A small image classifier, trained from scratch.
Training: muon at rate 0.032, batches of 256, held-out accuracy 99%.
Data: trained on coloured fractals of 300 iterated function systems on busy backdrops, 97500 training examples, 56.2 epochs.
Rows from block 3 of a small image classifier, named by matrix and row number. Rows with one number belong to one channel. Each number is 128 + 32 x the weight over its row's rms, rounded and kept within 0 to 255. All counts start at 0.
Before each channel's rows are labels from the 100 images, of 14848, where the channel reaches its highest value: "responds to" is what is common among them. Only what is clearly more common there than usual is listed. The data: coloured fractals of 300 iterated function systems on busy backdrops.
# convs0: first 3x3 conv (model.blocks.3.convs.0.weight, 64x64x3x3, each kernel summed), inputs 0-63
# convs1: second 3x3 conv (model.blocks.3.convs.1.weight, 64x64x3x3, transposed, each kernel summed), outputs 0-63

responds to: sparse; grey
convs0.9 [164 132 140 146  98 137 114 137 113 137  80 117  93 108 138 110 169 107 125 123  77 109  84 148 106 124  78 156 142 106 110 181 136 153 104 129 110 114 173  71 194 186 143 104 101 118 118 137 103 115  79 146 190 117 139  78 163 128 136 236 142 178 136 108]
convs1.9 [ 95 143 127 142 159 126 153 149 104 191 163 159 136 131 156 163  51 125 115 127 151  62  92 108 124 132 118  94 151 143 207 131  99 170  83 125  55 167  94  72  81 112 106 104 112 109 109  95 133 144 156  97 125 125 127 132 106 189 101 119 134 150 112  73]

responds to: grey
convs0.36 [120 138 128  99 117 137 143 165 159 138 146 131  86 170 108 151  84 116  91 146 151 145 140  63 161 113   7 124 180 113 107 126 120 124 110 119 147 101 170 131 100 176  82 147 152 102 126 145 116 169 185 118 186 126 137 132  58 158 114  81 138 124 139 159]
convs1.36 [ 88 150 143 114 114 149 146 176 119 158  90 170  71 157 119 148 142  99 106 154 100 159 106 102 144  90  39 106 184 165 129 135 161 103 146  87  79 138 144 160 140 132 152  95  83  94 132  97 120 122 119  90 130 118 102 117 202  68 124 101 106 174 137 181]

responds to: sparse
convs0.43 [159  81 158 117  76 113 120 127 160 126 123 156 145 109 123 141 195 128 175 158  86 128 149 145 108  54 102 114 166 142 149 188 148  83 135 100 124  76  94 142 128 166 178 119 136 123  57 116 101 124 125 102 119 143 158 120 157  75  88 189 122 194 128 105]
convs1.43 [168 178 171 141 180 135 152 128  66 104  87 149  49 108  67 131 166 121  94 157 144 153 184 126 131 150 125  95 178 163 132 189 129 161 115  92 138 158 141  97 158 162 142 139 135 123  94 103 107 125 151 179 124 165 166 135 126 147 130 154  76  85 159 107]

responds to: grey
convs0.29 [187  88 105 101 105  98 125 104 189 107 147 165 132 102  94 108 166 138 141 145 127 140 134 127 126 144  72 124 173 155  89 105 135 115 144  96  97 109 204 138 153 104  38 120 126 107 124 145 106 148 128 181 112 177  65 144 102 119 117 195 101 154 177 146]
convs1.29 [109 129 187 128 120 152 121 167  77 117 125 158 119 115 157 101 206 198  83 116 155 129 186 128 131 134 114  87 161 153 116 121 133 109 139 158 128 160  99 174 108 129 142 161 164 107 105 140  69  30 102  88 151 125 106 120 112 175 129 151 142 100 185 128]

responds to: sparse
convs0.14 [ 66 156 133 149  93 141 117  96  98  89  99 170 160 163 144 124 121 121 152 120  59 124 155 145 143 151  98 130  64  83  73 131 126 193 116 145 120 168 102 128 116 155 182 151 122 153 104 132 145  98 127  88 155 132 167  89  89 222  90 157 114 159 132 139]
convs1.14 [128 156 120 131 162 121 151 157 132 221 115 152 100 180  97 168  72 170 154 118 178 140 196 121 124 102  73 126 144  72 206 111 177  94 102  97 161 141 123 149 144 139 151 153 180  97 144 118 128 151 120  75 136 118 143 146 143 119 134 146 130  91  85 125]

responds to: teal
convs0.25 [207 193 122 122 106 142 134 179 115 144  98 100 137  95 161 104  96 100 152  93 162 121 107 134 120 130 105 132 128 125 153 164 120 118  99 134 185 153  89 111  78 156 121 117 103  76 126 134 112 110 101 118 102 181  64 128 109 124 102 244 141 157 158 136]
convs1.25 [ 88  69 158 113 152 158  92 144 189 108 137 131  71 121 155  97 172  93  80 184 112  78 113 100 122  92 108 135 162 132 113 168  92 144 121  84  60 178 123 163 165 190 135 138  94 127  98 156  84 152 156 133 144 129  85 122 151 137 134 168 137 115 166 111]

responds to: grey; white
convs0.41 [191 121 149 107  90  54 121  31  95 168 131 164 129 162 130 151 208 147 132 134 111 124 121 140 133 109 123 121 114 143  72 125 108 168 141 127  75 113 137 146 179 123  87 152 149  93 110 149 165 159 128  73 116 119 171  91  89 143 152 105 145 111 160 159]
convs1.41 [124 134 124 147 124 164 105  92 106 151  98  65  67  78  94  98 135 138 107 179 138 138 145 115  92 131 134 117 146 136 179 139 189 109 150 143 118 131 116 127 129  97 121 105 134 102 154 146 105 124 118 192 120 142 152 123 183  86  96  55  62 198 201 123]

responds to: grey
convs0.7 [ 96  80 146 186 166  62 132 113 123 170 132 126 157  99 130 144 172 123 126 159 113 144 120 129 144  77  89  82  97 169 134 121 120  92 136 138 103 158 113 128 132 184 129 177 115 113  94 120  26 113 128 123  94 142 174 186 152 107 108 171 190 139 108 110]
convs1.7 [127 125 138 233 155 116 103 107 168 137 108 182 112 140 105  92 114 135 134  67 152 146 142 116 149 110 102 125 121 103 146  78 115 178  93 170 133 156 136 171 120  82 132 102 127 135 148 128 127  96 110 207 144 166 165 205 111 147 142 164 150 183 145 105]